From a checkpoint of a small self-supervised image encoder: layers 8.
Rows from block 2 of a small self-supervised image encoder, named by matrix and row number. Rows with one number belong to one neuron. Each number is 128 + 24 x the weight over its row's rms, rounded and kept within 0 to 255. All counts start at 0. Numbers have three digits each. After the name is the row's rms in percent of the matrix's.
After each neuron's rows are labels from the 100 images, of 14848, where the neuron reaches its highest value: "patch colour" is the nearest of a few named colours to the mean colour under the peak. Only what is clearly more common there than usual is listed. The data: streak pictures of flow and ridge fields.
# fc1: MLP up (model.blocks.2.mlp.fc1.weight, 384x128), inputs 0-127
# fc2: MLP down (model.blocks.2.mlp.fc2.weight, 128x384, transposed), outputs 0-127

fc1.202 082:137142081144126138163107117110097142105083099126091133097131099118135105135093137087170160128129116122079155111144145095098134108166090113179137115160153115119110149162143095123090145087112136156144102124089116121102137136140105153110130145128120107145123127126121088143153117115122134134096132125167116133111154155145122141105158113182108114133143109166139194085144094154109175132133
fc2.202 079:158144132141088109121154144131134147113104145126122126098156110106138147131108135134120144161123101112098142171123141115145127119119134114138111175135145159114110122145128059142149140132105124120135137077102153133115137156142137124157173070143102097190115128148134166114192106115138098122131125096121157164139221140124146118101151162130143117125124116144141130150092136128132181090138
patch colour: black

fc1.133 097:163099098088135149111100136100084127121116144187141105134107122135169158179115098115129129150106135072173096110136134091111147128110135120128166109149109073125109100127122156107112126161113127144137136088076157154131092140136121088134182151135138108165095187098116117122114134096159120120109112125103130126125118127109138089154130119122110137129140142134129113128123172169136136126086
fc2.133 086:158132130139087130134185131128169102122167138099125120164172126133142109094106137100149152118130182181124123134144149160137112109120069119083113154148140144148143113103139109147173134126137133107173155146179117164165101084117115173110103149097136119082172128125149143157149114133120139105130117107128144094154123127136120137110128090127141139135150122122172092123143128111106085121136
patch colour: black

fc1.354 096:078151085151091168121152111124132122122135124163154124110111117110103113133137106178082086083134112161110092138090124111132134123154152104109107146165154128109154151136090126128139168142135129120141115111081148093098118128122096104110136160107098101137145142125094096135099115112114130106139110115141140127167166165130162168155147132091120142137104103155134104134091110167124111070096
fc2.354 110:135124104124127124113133159114140139091163130106179133188145118116101141143096138092165149142117081133147113115116150126087135166144114113109144113099148089183175120114148137132123173133160077171106136122184091104130166113118103103128116121149092130097155148132103107149079148124152121118118131160104111117126102072132099123157098109140109139126159128119119137158151149105145122131133
patch colour: black

fc1.317 147:156106089089112132169141110117090083117101112114124165115161125146156122130124145159107145120103124116154132146149197123133141127136171106107122150143104152092128103132123123150113124111123133146159123159163159153118083124169104121104102079126114145130202111098136140142099118154135101097160102147156139130114146124090125121129152138117077127124112147101140106100140145186110122164151
fc2.317 132:131133116163139145129160162127114091135154101132115147134085158065134122147105105100144117148121125144154137140177123105124160123157133118147175107122140085158113145088119144144147115160132132093113135081108111122123138100125111107076110129133120104129104142094124137099118198087079151122131112073136097123110110090112141142138158143142153119117130089122125153132122132136090097087174
patch colour: white

fc1.307 107:108116119170084130138145125134149108144142135134104139078155113118165163161141170157126142152100128150142113113180153120146115119103132131111138158160129139091089132122115132105111111123171148160128153105117171140164112151159098133083121128161118106119122108126127098085165121152109128188129142125128114103134157158121109126077081110184083073136144145092120128140127124119125127111111
fc2.307 113:126111101135109110118148141084123108079098128135099118160107145087119179089147140170132173157153169116070123128138126118124166139096098155150123168142123145111107140090140128125114127150118125116141131104146163145105138118085155124105097160111059108128101135168143138102142119098113137118101115120115144143110133135139117112134115078144102107123184114121103082138135124144158136144175
patch colour: white

fc1.303 106:148098115116141119112157132100112147176053135153131119091151125103121100151152144114103166137125117167130122108084105103108119143132135122167117124163111124095143085135167136118119118130113120165138123145119105116150150127145164086116115162153133123159169086107165126128105118154135120099119105146121154196123105164183136087101125103132101142138118151141114107091147142142122127088160
fc2.303 109:068152158137138098125139118145144170120168131136161136166110136105133149112156138096134097130094089137109130159161122096137146111119126159162103127087162126161152141122123109137120135111155159128089136156146100128124146137137111104152101092118122092159076139130051128141082146131130159121074102157114108138113139122146125135103067156145137118132093099144107126164124110115130104129111
patch colour: white

fc1.270 127:128150123077111111126190130132138105131156157104146154124070105155163132157159123135126102138124082120123116084162154137110111170156143131125098170096161131138115194105118131155131135160111093144079131134121176138128125112142129099122089117110142131138128126117138114146112116146138146120144157115161146159096112135111110079115157127077136103144120108079123144096145120167096149132135
fc2.270 129:138111129120126116128109118169105113125146089136179150085103139080123124133101157102116122140146153142136104175139124086166128106120151145135149101148069097135117128100100115148129090160156135068151138130140110143098149123159126095143139129151137098148102125098144151166134157150072119137145133132112107099132150124143172141120170081102149170102150148103141105136129139162143128095101
patch colour: black

fc1.261 082:110115097145141146079104146122146125129078119098118133093106111147156107145141150137168122110112123113125124132128133122098157122109114144128119107151082113173112112145090169166139118138120128065138185146147126136116082162114110136126098093146160095127127157085148078097122188123132110142129125146140132166143122185141082106144143134147140078109105114108139152090140121118122140137121
fc2.261 081:165152155144115173092158170093103119170132116119126077108129131135150104108159131122078159127107141129142168151057157090105103122140144133143154152100107142119164122100137118084173152138119121133150140132110111178127140102143135155150157121107103097148125140120097107124138097091133140148131156117147146096115163139107126116134188135125126127151131140130133117150108165106077162116123
patch colour: black

fc1.353 091:099104146114124115109113111130101096119162103104125113115127102118118131100116093109145166130089130149136106092093171127091123125122141072143142147155094123120117143111123116128117135100118157083107102150143156117151168134151083114078112148106067165153194135149090120165110156129119132138102105128179145139136139141132124112146097090131113147136105131142081170125152106133152160126110
fc2.353 086:144125127137093100129099120165146157103100132129144173130130117110105130181110121152165118151122156154124113115139175092152103112122087118106153115157132129136090149126098109088107137116135147147094144138104104159124106143174146149122151121084113094166114129101145146115142146111152098081118147108101150112137095101125132167139176133113169151089112154083157163141108090145108170135129
patch colour: black

fc1.71 101:124140117132122127069156158122128172156151077161096143099167117097114129137098130134130162081128099122123113164117151138109127097151105105121102150088128126149141095106144149132150158114119124181121125114135135151099097137114147086175157127093106167150165115149114157110139131106119111087151127137106156156127125123129125152148138100120110157099147177091160102133152156143135113189126
fc2.71 104:178163116090109120130117118137165148120128096119120077108101138158118080106119117132121119198157085121127114115113121122112174099113112125147137142113130108099120124163179141168182156133182141122121139128158120148156129127146094148129069099149187115131098122118098116147119123159159145125122141081129120120127118129123154121134130144147083120121100142124084143112117140101166109134139
patch colour: white

fc1.107 100:145085123125153112123147124124154162118095117123100150125129138140160104113129088141107125100149101138133150177126125138101092142150121099175139137106146086144146126123115151072136138147105119157124186168137120094158127105127161152077137107132156086119146159091145134098117145095146097107153152124178160114173147091149134128155123102121146093140132123150102157124113138093078145151128
fc2.107 088:161136127100124122150144107149101098161113145124115119168123160092154108145085163136125157120081108098132144119136120102130146120185137110173115129106126155127153163139112151115169142161122128105124132068120130151165136106099169092129172124100103120148159089143097109223171150132118161107133159115119110123144121131133139148142156120099136117133128116123134109146109108107112105108113
patch colour: white

fc1.269 121:129102123151094116108125100163135193118145139094122121057113111131157094151074157105131154128125137164140145117144142100123121140126096141120121135141136120073094144129068131144111117120152117103110150095121114122132140128151141129145117178131142095155124180110138106133115158136123121108183094149128108093122073129115134167150131103149101120140137172093144151145114124146108091159117
fc2.269 119:129134129140162129098136086122143100131120163115105170155124095088131152120147147120117168163119119124092130159134158123091133160114139129143128180117113134093150144066129135127146152131102152114163094122124208105114124105095133155119153164127090125124121128122173142090160095111179096137133138122104139116126121140090138151138113132095153154151130147133107133097125127106161129147190
patch colour: white; black

fc1.255 059:140159080143188123086136145148081114124154139133099147149143089152147124170107129133121159131105150109135132085123134133153150133107156137121112185155102121161119123111146138110141075152140114120137142083155128134141149128164123120127129141083094105113098115106128133168171131130133070096125101128134137117087105106116149121124156118105125096127146120139099097113149071102168131121173
fc2.255 059:094155118149123099141145120155148109090115133117129090133095156129134122118120119146117167133141158100191157097106132135152131113128124128134143166130125142082119147106149123128106087159168165169142151181144127154148107141186125120124147137110180148142144130080109133151143134130165132134135160114122143139084139088124104122071175112123169137115101097083116158123153145114134126099122
patch colour: black

fc1.115 136:169148096135109149128151124125095167142146126156121155176133142128131132114118161137147099091088130125158099127130120159128100096135164137087122165098103114126114116133133143135128168106123098149127095122082164120087134138122116139120128063094095118137112159127128137118157124111130111219123117148092111121178151110121126095133155150108113097124119103071107122127140124093143105109145
fc2.115 141:107135107139155118112108123163123164094133102095114102100135083146149145176170141149147183145135097148156096107092151154111150145138103085173142140144104123133109111124150144123137134159133114133113096087166070103104113114118122160112137118129125082097148120125119152102112143121096107089116122117129170125155109151117120141103075104114093125131124151176138159101129144111140167099112
patch colour: black

fc1.257 112:128136110126122147133134128143152085099094122101154138174121119128111131137126140093091129137147126155140132109121140072106159130135135163119151127191165099119080178082141146129125158103135132123129146109144133089097133154083112099085170139136123120122140134156127071089095130129147121152086134173137160150183123143140143112153116134140180130110128140113138128106132122092167149115101
fc2.257 091:163109170138091122089124144164097155090097136125066154178103120106140142120149115103133158095130124118114159157098138116146140141140119113107158114113185145163120113117122121165155129131083133107172149149072136133113142146118131103118135141088131158125134157114147080150139147096067103146158108116118099125139108114116129107123149139124139139099147119145167144137153109118165161114093
patch colour: black

fc1.197 104:165133106136072119105081131131126140086114095163106056124123120142152174146138167167121150146125100163109096117133131126105113128098115081161156118113134127122130106146109192114145116120106128141122132131119150119090093118089106102133144128114112125162134167107173139113105131111114107131181126128122106132132134103152125093129135135100166136145127151075106092120125154117114122179101
fc2.197 107:096109131130126141110124157149150097115123106162092113133138109168169135167140141136148157116084128140127125120129163122074161143144103141117131136142128086120083130164126127140124102127142135130129140138105153104118120136111097155126175122158140176137122086171166130123164123148134168135113124120135138068137089114159156112100102062159173122120150141108130133114131099136072089098149
patch colour: black

fc1.98 104:151132150109115117107152138099130135150139131123102076077090122120145130160099083083157163135097126116135151160157136086130110133109152108153128137124079140157130109129079104126093100127143136148167152107155095131178147146117118114109116136081108148140150137160132111136129144098126127079082092128123106144176091117122148137143136124117162163141097120095114122152091133163104114117164
fc2.98 108:108178115119135148166152097155151135169114106146103168128079142131105090100147143135167176115144108084135126115129152144148195106110121101123131149084124110160097106106165111092109112123149137159138147113124137134144150118122110107152095113131162107100139140112127120153109184135113147120131158094105142133118095140149080147105099155157118103126101161141165130159160152116141120113155
patch colour: white

fc1.253 080:128134095113092129072147115151148128100137122075134114107086115162122133125118126130135171110134140140079086102118108134160093098123161159099125100121149162122116149121114133154148160116104175157149107156108128111130111100116111163114150141136126131149121111153143115078130138130129163092121098107117164125107169095131108146141112147072124168122146152165118110137107097170137140188100
fc2.253 068:112076176093159101136148158128133124146156117135152171130175053153155114178121113141144070160124122141119178173123093130089134094161141094147149099109115112127097140140180151134129120131109116112115139155152114140121122104152096094103091119128153098129162171144116132172134127152097090140147123122111129116122146101121132148138147128122130121094149139128125149125149097126121149132136
patch colour: white

fc1.285 071:143134146148117131114139078097105140085157154151158130147133128116119149092104151147109171157157130137112101149065141121131112126119110132134112111156152123114103150141102171116106124121122105126137153135161161108135127075200145098115135146113106143088103175124145137151176077096109143141131122130088101138128082118167119123139132111123121144150123094124178128127146096169105149100128
fc2.285 066:121157075160144163140117120143137097147091110090148104112106132141130157122192074131145118123171107135149143189137122148120157130105104099124123136153128176127129145112163086126188108126124130160133151105131105135148154135106108156120127142123141119113152145144142098140106157156146104079135115129153148121127121086117129156106109135135152096091110158160137110074164150108155122094135
patch colour: black

fc1.340 084:124114138108115142115139113098132093104138109108112109139112109132131101123125154139092130150125111092107087138185179105089124116117085116155097146181119146104107110093125146135141113107152113138129173151126140101123118169061124118134128129073112113117134105134191103128121107158105118154107131132149126153179133157158129104107122149101136089110075121097119131122153143122094164164131
fc2.340 081:161125177173138077094129129132114116114152136123112093153113131132155090138129151090150141125098123121160110151116179116159085148136114088133106119151151140129084111153078120182132128115123136132118134155162120118138093133130184120114167158133147124134122110142171101108087120147120104123112133106173132157125111139124113083099133121115161085128161162107155098088118099125150146148124
patch colour: black

fc1.106 134:137160089155134115121114093114107146146166104122135152141113121138154160158129137122135103156136100126172118163128098145111122092137150070126106176151111122133131137146116151135102161110112136116160095143109166112099163154152166124112141089096096122096111150111138129112175151128117136169124153170141085116126138084173111100113135131083108159144089114133136121104165095094148131091117
fc2.106 139:118130129115130131137122114181101092128121074123122097127108099135153127138160131167112188140134094164145115103083154121094131146170077111130149143127130135135126115135137134114143134188114118160132149090122153108123093131115071126132118136173106108129141157094087116124112158103108106082130137132106156128144071147119110177091151104136126090104134161151127136122145128118103163119107
patch colour: black

fc1.60 086:105128139139109109168143109121148118115173131113103103137055100138146105151091071131110141113143079159153081125140123115111117124099138136123145136120119148135133125157107092164113114118076121152136097114110125104179160128126099152146137097108126082117130123148130122096127128146131128134080124127152116154125111139114095141135149078145144122173145096101097096161160106061116114120118
fc2.60 080:089169108144112146124134127127118117116122141108111097124144113122130119123122085088089165081151142090154134119128153121130089159147127146105153103159137059135151138134134157101157123147118119098131129179136134094124141112126104101154135134154148174142097188113139134165123153144177146134160141117124133139118102163144135188170126145143131149105168120126082137128174109155105145150121
patch colour: white

fc1.17 106:102112124111102131121117116123124145128112110155172099095107106127138109135111129156108122118137112156152115130147169114146127104183154104118123117117126103110098105054174105137190121144116139102143168130089108119142105121147126136077115174126126152123124198106113094109138169118125130091142142135139155163085156114133147159106154106148108146160140117090115143140132170117127173131122
fc2.17 107:127147137087109139131140127169140164079110147101138171161101125139129096145143109118153153145126130129146121110144122154123163157107080084123117121170102122130118118154127137130143186085141133161113127115113132126122121107127153137089097151120098140101141127156149099136121150108109168099149162080147148116134109148123117154123108105140082117129162164134177137113102139123162146085050
patch colour: white

fc1.81 097:161116123147101106129123112123126158124130161107155136143100122073107093107122088070121152107141109116150094113118138165113125117109134150129129152150128095180127147145086104162097103140126126158137112151137083162140095133128124086109151128182146136176146117163115109105170155121117152133106094185102121096102116118115100141135163104141118133135142171096079132127118135134096149136152
fc2.81 086:137155147167144120065103097133110163128124126114162144110147152178127119133137136159140099172129124098110123122116151123106110121105133136164170168188138117101142083097125119142103132140143118134139143153148117113136116172117131117127152118160162113119114133128106116144151161114158114081158142129078128098131118128135128155129151101077125146103179156111123093110074167102176128141122
patch colour: white

fc1.25 102:118138127120125056134097136123117117131131119170110103120126125075110153149092132149120155108122115130140133147102146142129153122126117146111101103108099060096128103091146113187167128152109085133125167057102131131117119109156141126141139155109123099154102119152093093125129100128101156151148172114109127165128152126141141106127140121091119129185132125092115132123125168108126145167103
fc2.25 099:152097114113080144112181084110131099132163118143134119113124129171131073172104137144137092134146121128110116109123168117177126148120130096098138115129154161171140111151134118114134134115127115120109119142112119101119129149088082130147120086115137195121127133161136121143114188077121147111096079154110151099161109149084150131106107135134158143162146119146153134111121144143127099140116
patch colour: black

fc1.108 076:104124106105142137169134147170137116101094189145119113104110110143147177082181089206117141144121142130113162112145161111132116122137088109156135102153128086108173150123134159084136166131122115117110117147140120102105135177121107130128132156144113131132144114112136082122129111167138100098101124114161136152143128136118112157166148120136113129099130177109101114114103126138117161102128
fc2.108 065:168122116146114147136093105181079134155064159139151136118146154136122126142129155147148136154137136100157130170111136124128136150093144128124129126151117144116106142103107182169130132139101087107130116123103166107128148120134130141153170135096112117123153137132147111093165138135086141167119159156114166160161121091143122114071152099117116139115080095102123106138148127145061128121140
patch colour: white

fc1.374 084:114155146128174118126138174073184109137138106197142114156154142167159124089121127133139141108097147105095117116130119117148077087152113133112132112086112121126119122117120149085091137091150140089122129151112133154172136121157135109126104165125150108164139138124119105143144148136171132111145131115167130138137156158102155163121129142108140143088172155094162139153139120159137102146144
fc2.374 086:116155117112165148172090132197120134116101125141073106105103074125104134127197154165167180114137114118127176104105148137113165086137111122162157130100131113106075135150139105162175143135145120158128135112142123084148137103105115125117117114156082133104171115128121119116117116151111119126124126118119172133091104118118113134127135099121124091117120132145152133137111153104124137145121
patch colour: white

fc1.236 095:119145136178110114147113128164122139098121096128155094093174100147195117093127123158161168134127133139159131089098138122094122169146121103137147118127180145095126112134129098120093118140123128140167131084086129141094098129111102113141117121106134121139150129160136113116128123159157128118084147130120099172126164122128147137108128102110157123159134170140162140077144155097087107136089
fc2.236 089:135105152139137117109137107138153101106100083162139158116130127127141141117123140170113154170126146114148121118188154117132162121117148140089112156102183139143105120132174171142134107142118160139132171137130135139154129151139122152141172118147143133134092096154179093119159114129129142173098123139141145114145106102163125127155091102093119085094107065156147122110087099133145132117097
patch colour: black

fc1.292 180:095104146145105108146130116138128114117166117138123166070143150095163158111155145146150125095163088124095126144156150062111122116095181143177135125165111124095104128090089113105147137057138099134153127136132119107126135139124127154151090107113161101099153127115156099123103145130161103130154098138113117158141157135109116148143165135138143155139136148136134093111170100130138119123147
fc2.292 155:167137134115141158132117123117099116145133125086138157216163107152113150136095157116074131140091171144163133145135098157135104145140071118080127126132132158132127097175124129131106141129115126141131106163131150111128115168139144126156125117163151137127097161139130105115182135114112137189129116120107103085127105137115119093103098137084123128155110098158138142125128110098147148112114
patch colour: white

fc1.256 106:149155086152145164119093091167113101126079144098070114124108135083111133146120112142175108116116126143091141105130154161132097149164076148125125135144066136138112129141121145113151109126092171117123179100128094120115086135142145106117118116172099138130125121122123174089123128128105125120142138117127127122134079129120118120158136131136187183115156151110140132140134175128133135132107
fc2.256 099:100122140123150139095153151153159149129154135148155097158084169155100150084137143115146127144120108122132148139100133105089134128097136150139097143122129129149119155119143101113085085112123106108198109104087136147158102145132129140141131166103143109130113100131142105169128052135158164102091162144157104123112108130138129127149114157123159151125155123133127200117140114164127127101122
patch colour: black

fc1.65 104:160094120160109103147135101106125172120160128143133165089136135087174136142157141161124129114142101111092122090142157065107148105111130130172126096174133136104092151090142130130117119089135125129165174109171100103130142125114096112112125108122126105112131107117153124129105165125158121129184113136097160169133131150103116163146166133144119130132121147155147102111176145142158120100146
fc2.65 083:146089136162097113110157073130067097103121159122117155201152167137100135154100121147095120141122137148136148142154137142163121144120106135088119142143141143147121107170109142100148145108105100110165111135118165148162102127094111145125138123078118133117131134168125116124201127120130152149143091173110155123159132113136107101160157137124157146139131090122130123106158098126128141118141
patch colour: white

fc1.74 064:192116164146127134139104151140077134106122177157096101128160134118122129125125122140193088120123156161087141102104145113124112090149116087113152143099099145129116132085128132165119130144147147119162123128112116158141084103094095135141113112107105104114142116090151135117130131121137087154118167130118162167176109109104123148125143137133140094169140169117137100130120140107136147116069
fc2.74 058:105120152109162123137146098165125090151133116122154119124131123123152093128146115149097131053161134117168112121156142088140122072093135142104148132180165128113132143131131169112118151130121118149109146124124095090111132139121121128077092181153125131160101143145144121120100142155126132180083085154098103121138106153148103122115100106123084134127098148129170124092132128128085143122138
patch colour: black

fc1.350 025:076118165114143134141138118102139113112079169118109116160158094125169151100129128115120108110117145170134127123102169150136130116134122131125120148119144128112101154159153089101154090107146128134160125115141132144124147121097131137097151098110121093160161125144133119140140142103171144098160157183175116104128096101147139144150115145116121172151137125115141190105201115131142150155085
fc2.350 027:162106054127127161096117135131096131134153130142130118107113115166106109118164117113130158133144104108142141163133075091117122116098144146138145120110119137140135142165097187145111131151149118124113110149133137112187131143141124096121106140168136134122125145132106128123122096125088125152140119100077138154129139152108112109159131119125154103098139102186159089124077134064135160080127
patch colour: black

fc1.47 084:089120108147107154127139104136105073121138104154071109124115144109107134139091124109116124127158128127133120172125143165147149130108141111095151145155126148137080099106157101149137126129101120121116126111107127104154176174144124121104121161140133123115060128185126103113112148077139108173092112132111149122123134150100117177134164107130162117122187125125143149104094097133134140087142
fc2.47 072:104139122157075141128106176118153142128123133105085121130109148122157134169154089081124122129150121137104116118115167166103150124133126184160114157113116123131163127130073119095126123101108115125138107138103107117109103131112081148140151132104152142098162115127118163124104164095126162132119147125196175132145169130143140109144104177155106138128120126107143145110152140179160125124168
patch colour: white

fc1.127 144:092118167117124104120160185103151115143119107165079124125139157112133141089093141103129126119098150123091189134115138094131099116114105115151123106110117163115113158085137115108122112100155135102150170133098121132161097108143111072141101159111131154147111114111157100149133143163153130087105121112162108136115129183110140166099109129156141160132169119105151090145121149136118104135142
fc2.127 169:131154074131142104149135115190104124120112103126122071121121093159132133125165113174142144127150102131136109113088160121089152123148109108161147131150094141142147107143148162137127138175148101146116157104152106124119111125092060164125151134173101104120144131141080126111105128131095097104156138087126153132145101128130127153104116103112105111102147152179135136121146138144080142113113
patch colour: white

fc1.227 135:096139155132143133170135146158147058133135108168094110148135084119180132122119133109121176103115126102106167090106123119123134159174126116157119091189166115152120163124123149146126129132160113080080150129129120106135121104135093168094128168132124113130151114124135093096140135155173124136115131108148123174110146137118143163121099134143133134118158158135118117108099118167111135111096
fc2.227 139:175144151132126114117110101153097137129115163107151131126116131119131097126138134136156095146138087145138125144148102176123131154132163106126194169134111129117107141153140172111135143106096154106163138125076159125081161140112187129130139102128089133149164149106130111123127091139069156150153138174131129137148091095158129126133150131152132134151110109107160120162168085143110118142106
patch colour: white

fc1.377 076:146132129148088143119110127108129108117135072147149125115089133095089141163107135112128143089101143086134117087137126123122147083143148101156127108147093151118116161114158133145141123113109119094127143145125140113170120136128104160083121111112122170155133126158134147126106171066125086149097127125139145121151192109116148163133119133132123132138112173083138166117131094139113133064172
fc2.377 078:122159131148138105111129140101154162152146118146089174151162124124123140107150168122117114121133134152136133129104132114105097148126107161138152188174106122133153106126052142114070165094134133159106150101134131149114144130162118136114120123152153109127131120143109113146140146077120136139153176151158146129141130139139152119167164171114147145106174112111091104111136070144132172135140
patch colour: black

fc1.224 085:112121076092118166108161107166117141128100124106143110132097146121115137125114118090157086111192106134159125089169156142145130122100095139145157136154102105123095150094087087178140136126130139159160153114132102109173130156105091092088154140121168074118138143146131128087135161106130079128146129115138130130122121134138140154127097089132135136123121141128132117130140149133103149120178
fc2.224 089:149143138092117130114120148111133110122114129136087140125095152138144144152114155122126129150142127147095164142108142136098112188154126155102125095100108080110194122165109137115126119106087136123124111103084149155150086155113110147140111140085128162104060133098159098112125135107148135139103113136108126168134122157121119089124133140126163142104158120103108126130118094170198105133110
patch colour: white

fc1.275 103:089120118112135130067145169104081139124091109134146143125133150146166125128100117150130142124110136131121117127096133130134127120142117159139141150087188176147116119097117153089072162145138098148153167124166149151141112128095141108133152107091098180122131105130108148102167132093139113105142147127117163109141099167115113121146191126075112106110152148109143102119128125139144145148104
fc2.275 102:146117106141145138124136102102151132138165103153147131136093130151092125153127164116147141151161106140135095131150109137129131112141116124163145111154115054143075121165160168190135122108122131124101140156111117132183091150125158149121081105097147111124142138133144147090120094103128073146125165126161063111133140124124151155181110135138109102128155132136090148122128115134124125106117
patch colour: white

fc1.382 104:129167125115124178111095143138111141106107140143136099092138114132149124111123143115137116180145134150144160127091129149095127125109143121136187154152125133092090106121123175117117123133151143127119185118115166127136116131119073156154109118146086117160152170138160119093128094147125110145131146104110086150146124116128135150126133146175121098160099167123153111149099142149111188097075
fc2.382 108:124095130112126128171149134130125096136140121136126142159114173142152155127122076087153141124147177142100155172139128061144149122119081109121112064147131154100118146147146138139089156150126170127118121139125166137160123120135165169103112133118116105156106108170132099106117151128170124128079129131108107105096159148144145129123147100157138165130129167113120108116095155102108164111137
patch colour: black

fc1.113 080:107091116124143170083099095118124113133127117170115119145137144139159125130185154154144128109137191134108149137158134090123097144155111112112123158134116143131119154139163163117131115131160129071097148112127145084114173092141133109090099168131096111122101117109108150107176153085105089156132114142156129146133119134133154119114141161087114105153164110165154151122108141142153155144142
fc2.113 070:126136136147073124170131162153101161125129159127121102122136141127093093086171122129125135141132190088114135158130119160158081125108132137175163189127104127109157142090075126126147129151142124164127129129129104157075135133136147138157125109147176127160148151114110125133118159145111159093143146126136076126080120150140115142110146125139152139134133106112148105163127169120107107155135
patch colour: black

fc1.198 108:130114115113123083136120110136096160078096148135111122111112140163144112121127131127102135132147131154163094141069145132079118142179165135139096146118144139120127136129167133088119134129135151125145154173121122168127147135174140146127087139107106106150127160090081124117152143102162125142171151112167154129144062124107098117122112106128144107146142152126132108173091123132116126165074
fc2.198 094:127101146117111101101151140107164081137117122121100150147120154148108142110145150140142123099084124101060142176125133135115134097113119137108155110108099107127123138143169100139139100144126071121118118105156152149170185085103125106118133121124171125089145103173144165156135138147112158109128122154132120162090125164105131133121147110131120168097124120124153095112110121127137116062164
patch colour: black

fc1.35 081:121120139123114112091141135104156124096119110106150106130072154104067128121088104113147113141132125089125078122118159106126140148111143129191163131119117091129114121114143140110124133124142179097108142132107142123136107144120130171087155108120132112151142099166089130129155105089143082103109137139153155119114154153120139146125187111149087166142084135095106171133107138129172141118145
fc2.35 088:128156118148141110130133117127123154206134138152125167122147085142153136117136141129147144102164142133137151155150134131112153135137129098126156099171133127099101139150105143159095172105130085165131117115132137113131142066084116130114134130109077096114133132102105125108112120139116095101158152122142102104124171132127127138175148164087141128087159120148134078109131131165104152191119
patch colour: white

fc1.364 094:136107092125139154092109148129113141132147136142128151176102135128138139090154154175144099164125102149140146132144101151102091097100113108117089122120118135119114141132152114108108177103122106138094096128136169122120153108124121124118101054129079137115083193123148109145152116111133138188151105132124108104134144169151084139131145159099135123136122081102094123120147147166137142115138
fc2.364 099:127147091113166138138110102158124126142108108116120083097111106094162139131146184151160170134170119132167096144086127160110146127120118113132139117175090163109169122119159157125182111137137134091128149105157113081115093153143124160125110140136169112132134133085110122088151124160114084129142141083135146108154116114110145099114116156109129097104138162138094142106155139147117147107127
patch colour: black